From a checkpoint of a small sound classifier.
Model: 2.89M parameters, log mel input, norm batchnorm, activation gelu, widths [384].
Training: soap at rate 0.0029, 13000 steps, batches of 128, held-out accuracy 95%.
Data: trained on notes from a synthesiser with random patches, 78125 training examples, 21.3 epochs.
Rows from block 2, named by matrix and row number. Each number is 500 + 25 x the weight over its row's rms, rounded and kept within 0 to 999. All counts start at 0. Numbers have three digits each.
# conv: width-3 conv, dilation 2 (model.blocks.2.conv.weight, 384x384x3), inputs 220-274, a 3 kernel for each
conv.192:522499512504520519501496493514524477525517509517452541508507489504505529506508488481491520488512488495517504530495456483539454484533484516461473482487492519495550530489561542511460512504486476498482519487475513527497512469522502507487497504478506493502528463543501498526472464506496531516540479499495519511526500511484469552487482497495501502512521462509519456484548448476522464466541522479491502513508465536466482491514509528539512519520497508475501503513471495509481519494517492474497520438525
conv.193:472502485512531476558461539500515515559467516482502514449514510499474463440483513479504496461493506519522495497480469500479477521491490530513490506563463491495549486534499498532532483530505493474531514463478493520494533502490498502497513491528489453525519497456512517496489539499493495482499498493559496488558542460465485464511523465445515476499529477520507467504501460490547502480479461498488512540487481530527496524503534488502523510493482519494486511517482483509510506493433506515514507520498
conv.194:487518491481505521527497488477535488529471494501551466480495525536494500491482566538489484515482506510464535514506444518478498492547477493523469478514524447501550474486480501496521476496541405540462509480490535498504504468502526509484503479530502462536568545522492485534506471508536505439505484480493499558489534480466522503479511483525508455490489486471479542479522504513514477523540450465498533459501477508494526517481498515440493485487487482489503512526476494499504488469487476516506478511509
conv.195:468510495479483510467469526479475471515491474539523482544485506535495480477481526485471517470488525497524474520478522511535475463492506478497513536494524479478499496502515490533507453487526499519507540486525468512484508485549480481502509495505528521449481483513467516496489510499489470510458494485503514515503525503522536477525482503529500536482524510482480529483479477498460546496506484509467508485509497508536506494520498516481482512485478500494539468457501555494500526469512460506497507442526
conv.196:493493539506511481512492520489505518519526545484460545513502456517470487519481527478477472491525560482489508512481489493464505552483472488514521526458473476498473541482523480499475487535529514464514492501480491487517494490515516536466481554493504523472508528508554520543504526506502464523503494489458536478468538486517505506471502496489450503473526488553478471457503544531506527465526531483501555508491518509505536537481524490497470525493514520495509495496556485512516500484489481478494513447506
conv.197:481508479522511481490497464471477497528532490506472457482495458526484520499487517523509461538504502499479486492524474471527488464518463470515516467486527531495466479518585488488494499486512480529447449532493500482536500500505484481528495550470539463508447517525493499475502477481514526509460521480486501467483487500493490479548476470505537507472532448503508510488487506478472505497537500527447482519520463524506515515491505496534504513517486525432517509483489460562460498492545509546506482521480
conv.198:513522489470530518477517487492504517493451516516473519485419476486496479491487474486479464523515526449514466503495478458563534508547511505542481464525498492470531490483491505543504453519479502514461490478515501515466503491528519515509553460527457472498556495505471505493462525499520502473454442522515522504490515518467465489501524519523512483489480485525493508515508472491492523503527477494496525531543491509511452461498481493496483512489488482535495494503508477504500471516493466546465512501495
conv.199:563550514524498528496535446518557471508476496456493474468501514506474529530474523480516505473498497508496513485504506490520504483505510505505487520488476474524478518485529450434499462499494486479493489504520474500518464451483494522494493491487513496487494496483429525496497467534497515525516479526539474541526554463501485544489486522526524495503491502466487506534516518475524518529465532485491488514479475489539529485487499526514498478494492465499521454471487488486505484496485497511507490494513
conv.200:487470497511545459510555463527461527561504472522481485480518509496490514528488462482516491474463567477490483487509490490521484502522473529515461522526440558499494510512507454492488476551452540525457487450550521511483519454522483520493503511495507502496472478556495510484511514450523468521516518457497490492489513500481475529510471502503544469486508494527491492514469538476492491497508482494474468513504475520538441532523473562513487530452509474559471458514502464513486478496545483463508487490518
conv.201:488518489473466537494502482500538496483505534498494501508494497487506467456525479446511526492527445471489493536517468433493499491454521490471544482512475521508512478518509492495520472459541491514530499487490470493520487483513493482494551537458493496519503501445495514494418540533494519485484516474464501528500539523450463536456509491445481553472520476488483528460483535555426478468498518507494530487472508477539504466513513458530502522515499498471552523504478481519492497480483550479493495502536
conv.202:507502486502489495476512511484507474490484510498487462478429516493478480516504505485483519535562473490515475529517478487495515512520452522490485477487509461471516461514556495537504505503506500474464525511485501514486495481516471476489484472525500485549502539501447509510492483479539468494507502516468497522517517506497518503501498483455526477526526507492488525454490514459527486511513510474526535513503502476511490492496458487492508481485498433460552465481536487501537489474509483514520498533498
conv.203:492495502505447511474469545505544497518460491526488477489556519497490503510506527478502487512484498500472511471491508491494482475510543495467540468500555492505516492503444498494504442511528513480464541499487478491509516526469486488520474533502483508471505499496498532502505510526485463505526463464506508509522481543468480461509483522556456503518473494520480555528531450490460477511479514512458501519487508495484478512508491502528490513505486488500516522492529509460508521473548516471541485517506
conv.204:442519519515505507531493487479497519491509518516477509517469518506452538505469497476511505523503534483497524499460523509496482526515476512501529504482498472565529474479527473478522487517482503523531526523466517462496508481532470513527478490482500481552487505531490547478511500484476510508491509491449544513468496493464516527480496518524482521487507548513499486506535501454497472485524513537498517532498510474470460464540506470507516476553466470484507510438529493525425530527508498498521486555476
conv.205:508485523463521508485507504519484492490507503524547479487513506499517492504495499471502489506500538460509520424524543492533456506506496481466509479544508499517455511502471524505508530480450498493502490528491501501493494510514517492471486507527469517500481494527464505481525477491507538475518484514484493501502514506462524548520484530446525506546479493449506538497483524503478508506502477479517524465512499498479511526516486504520436542521493509496518529485509496498490498502473494489491489489517
conv.206:515474518512490495516501458488490498521554519513521472511472477500537521493532521482471502457474479481512475526472514440524522450509514539482494526511482505506493484540502479473465522480520505469521442485527526511495499435532518483508496519480540516503480498492514521480492494476492494488474498515531527545459464535535493503518442475492527453449552516506512535463446503513516518526490502482524527496494498552484478488546511511517435503458517502464464515529551495453570471458507518500505534496504
conv.207:459506495520511467464516535478459535507487514521469544495509531489497465491523570500529514478538487494503474515485503497483530483476522505552473536484539482474480521513475482532507495500512495453500503487489504506498481481496456505485487525527510511478515483487530474518518500501518481546516519527508470502462489494511523480494479471479487540496503464510496503491545506488473503521475518454491486480481519473501525500455482483509505508486488541486540525506486509484530515505533538483515466477471
conv.208:507468545522456521526490525494486522495487505509540461450515512530490471501508525520499456503531489511454511517531474516495522531446509532489510497498497512497521464485522512489477435477513501470475520490504542489516480493535478461531490517498512503479474507496469496543502518476472513519496486529519458478472518504505470469490500465503497474457520542506496541536461566497524487494480492482515548537502501493459544502495527477525494531473483516503485503493499518494428506475482533474492535513509
conv.209:522501489497482478506496481531509462468521477508505462510543488468485492486545556495477480463495479543484548467522490544515483495474532472561455480476504497464501489495482498475452492518474486483479518518464509516500487515521540470534486476476514513494489469578487474562521495463497514515485502496515508487474544487506483514487484499505505493503541476534504486515496508506495533543469476490516499456513500493467498454532555468478530516497502513464524565507474512511450486486525531507475517546447
conv.210:499481505508515508485508491512501510496537465496519514515490518474516508498535494555529459515522489459437485470522534484514497495531481516528500495477539496492527485478513496522497428481581529484509547457479499509467503509543489514521454543483511492494529492475451522482483498506455526528485515517507485507470482520492514500492488495501516499479509471508490478481538486468504498461494539522481502487500508448484552497515486499479546507501480526510483497530492543501460474491474486504520532510462
conv.211:512450502517519453536498520608492500512501538484532483555477464467487513518489495578475472520505477484520500480503515501490512537504512484557483521524498589481491520515443499492515488507516514523513497522455546531490520504475487496502539503489508450476474495483498502509515495487543483464483501486495481485523489463524476483524501482481539497505497479506534525443498508488512505472479521506505499462490501523490511481507511510500457539479498514475485443469549526490545531536556458505533479504501
conv.212:522499454471525471493461500527483529535500447457524517496494514504523478498483530493510500506522493510503513428534564500478507471540538499491506493456505477518506480485497469507517522562413532482493479496544474490529503475510482503515491541478514477524501473553522515446510471543525490525521509506495486501458505515478525510530492490505499489479531520471530509493516534490465498480500488467523507489526476505512544499527466520472484499470508475516499544473496476523545513474532513482496497501500
conv.213:544497495503483506536511451519480491501533494484515517476496519488486510506498513495535520500519499506488517499509469520542423536518530466515483502520492527512498469503464470495511485560482533488515529505483451515509468511494491456567545455510496502497484540473490500517478505475516467510523495488510486518516506480471493505507545489466465547510525474510487505526512496487496484551503485496515559506485502542534502472487503529465545539434551519526499457492500537508495473511511505522541514490481
conv.214:486533492479522510496520431538530415498508483471499522491499501498524499504516494523490490562482483511479509482525483479501480521466479530510468460500525468468526456507555498515500492484512497517453480477516510491514480492520435567479519511474492453530511533497517476515482538472424514533517540436484509496488453538549485487458496542483489498497533506507451516493499468443515518474481547512491519517481489467497480473516517524514473519467498478522495493523467464527482507500508532534463500533481
conv.215:540480520466489522502518489533471510488495583514496510539459497463499476506499525503483506546470495527502493503467479497464559491541492472492502467518496514528452504517488516460476496513510501499499477457485486504536462474499486495528482498490499488468533525560466522507479494491502445542472536504477517528499503514507512500493495505502509469473507520488499489502497469504510476495456532500517460508517448486485502473513518517447478499485508507493534512510499537482492544475477518495490468493521
conv.216:548488454502539441473525502513487476523477493482488519523487491521491501505495489505520484533540490498488527486490511491498490536491494476509471461498503550505468506448498511488488494498520512473481513490475497488522511478523482513490522478499472511517506518485516498493485537515497502548488488507462505498457494585516479468496563483468520537517546465468487524518516490514465541518505492503482529514484516479510478512496486508459496533470516483488506485534439563546455538476498546460486495501500
conv.217:526470495468533503485496535497539466491460523472511547479505488475511459487516477492491539506462516502524490533532414523458506503501490448582514523495494483487496542510463523477539515452545504519488547422491564530449532481469487508507491472518498514512531525506453524505539481484534494464506488513504465504506512499509510496485503522519494490496527460490465527537482482524479500480488536498494493485503528513504468524515468524496511523506483473502525503531469504473521546467485503508468455562509
conv.218:486454529490536478483525502539491513504467516529510480489485520513521488489526519521468500495489539464484515492491489498459499465525478473498534467506493516493529487535459485528552534505463470522526502486468508485498488505464496494535482468521487469516483479509463503500521523457502487499468482543525459470543504514465504537509557460518498476494504501475539512515468518478538468505499507534464488485547482511461494468496523502531497472479542495516457477544470473510528516510491481461527511442538
conv.219:507490502469471547504475533532475521497507513447526516516494489506503489485494504506505472503492483485469508497521469530453496495501514495468526450491529489493523493516508527480507514544484510460539496489499509508557517510501478542480472511507504485529461501544493510526512524483503495519518522467496499534551512442474501492536500462468486498492477538464496494494494522481526490499492508478499516491516471485517505490552450465486505507498527466495489491509538537493471464520494501468492490458496
conv.220:513496507489529474502483566528479486545504475492509508512459518484486520526479485499517485495489522456482566547495498501511494488466495477503528474492498480500481544474497447516536462511492500458544518429525538516481463472506491508496476507524506501533492523482433491554469483491506509497502470493484500451514474499486510499489494531466521520518457515490565528514508483516498498478496495511458521476511532488533517508452499518485506469522500502492467475479483493505473463501542461484521469568463
conv.221:489544504503507515519516459501488515493458518487464504528506479481499481480516532494478513503534485517506504501494516521533514504495499495516433519452478504511517522492507544452498534479478494474484484480534495514454560511487453474549496504533502474522477527478522513467517531479487471493510485529536457520492446476515482492468475539444452530489494517532490541506501517476496491503479510502505505474518528509499501515532496503496462478477526486511512483499504501543501470495502421536485491519504
conv.222:494491519485534487515496505492481440522516503519505485489502468454501547487504513474543479455521526494536483482508503506501526464529497490538506519525469469462490518503496524475487463532492518502502535480515480519520518524466477522502517467536506459490455487534508524501512499483487499475506456488483473500497538459569512461503507453495513473495474496492483508526492496530474513531452548477497486518508461509536502533516544508513532523433529471511551524525501516507519485475512501471521499500508
conv.223:486532499513499508510497504510529502490480564501504518522492545565496485540507453509517480502487503491463492500488490462500501503508486541466526529498470547472513542509491505485508523497503508475560485501485470518568506496517460521509529498514479509485447518516487458508492512487509506499476559495529518463489490504523488533495526476504491501468510517459447559503516497482492545517504508497532473489455496537502481488508503514475506479485523499441515485500531549484485467499514479526483486522525
conv.224:518489515537494482519476514533524491542483505530514487490541428465528528514541502521503520472484506492494506489522467510455475465503463507461537500497507583499518468493533524466519464542502514486492450489537499491498487503468499468510506522476497505533520525494494526515524477522500505509526518520510495535502505475535514478501495504472493497486464512535507486518496490473478500490500464442505511488507518517471520474492488508531519518498469533490520483499484530536463530522530464508527483492476
conv.225:502514475525499476469490500501482509467501478498520496508520495467507521519498498502509510487515531478494528470509551468528478497486503478462445493495471465512499464479538511511489513529514467510487461539534453520559484548467498516488470486510475504515513540510514520485491503541489508551482531508524481497466534488505509444468520503491505518545485465505503495473486491494508499515495480518496516478537452492423507465485529501514512449516508533469490499518497496531487504525474477494497461508499
conv.226:489507519456496503495526487477553478499477480477481516517524435474513492470476509503515473493460515490489484456500500498490544504482529485484494496501520526503519492516526520530516476518504470491495495489513504510498543497490547508466505453539497495492514463482520512475491506517537516527483474489502476552508491522517472528500513521508501509472497454501440516465513508510493492488480483531474486460476528493487509474518505530491559496472483552520488472512462457500495478517499506489494534490547
conv.227:498515546503471501486494554491476507523492516488530515498486483487518524520539497482514568450511555463523448526466507512501516512523494516458541463518481515530468506487495473521481515496526523509477495507508481492513474488541509505509499481531470484479460495517496461479495463487474474536519495488459516482493527471501481460521495460519447518510484497455539454532463530486538500525544473503463551484466540505495502476504496497491526510486514505490481513472474523493489509503448493507480492497468
conv.228:489467489481489568484486522481495566510500508508492521518491501490490534485529514494492490500486480467505529546498503530547497500476500457533537523495508525503535463516521491477503466500530467501531602548426459524532534445470508496512512547448500512492490468504478518540474508538469532474526495477502528491478479504495572504490461519522513512498507500532485503542501475458531512526517486484507509496530511502446592508524487478519506514455512478498505530483457495499444519504522528534504486531508
conv.229:479488555478535532470528492535510488527500479497478483491448529522494484499473498516461511497505469502539491500485503512521496472578431468502511489539482502527439498515515459507532495525481523481498550470516502488500495505457514556474533472499496506519492504490483551506528471517520492506493463518497471554504540497482532477495517517474489510488525490452494495495488531530496467510460508528503462498505482489489528499532471507475550500461522491535467471507497448484553484469483534502503491522546
conv.230:437521535528504513477529477473519523493481494471537498518475510513470530510505491491500523492555486494543491479461536542465547482517526480485543458520520488513512469498490510511466492508547470514491468483519529521516490513505511538472501511495480507504517501510525471521488503528495466521522552474506494504468512512455535510492496495490519516468495503467465561464536529477478494517475513483506504446539515486489475504472514517497476468466515523536482477489512485557506474524556471519544494484528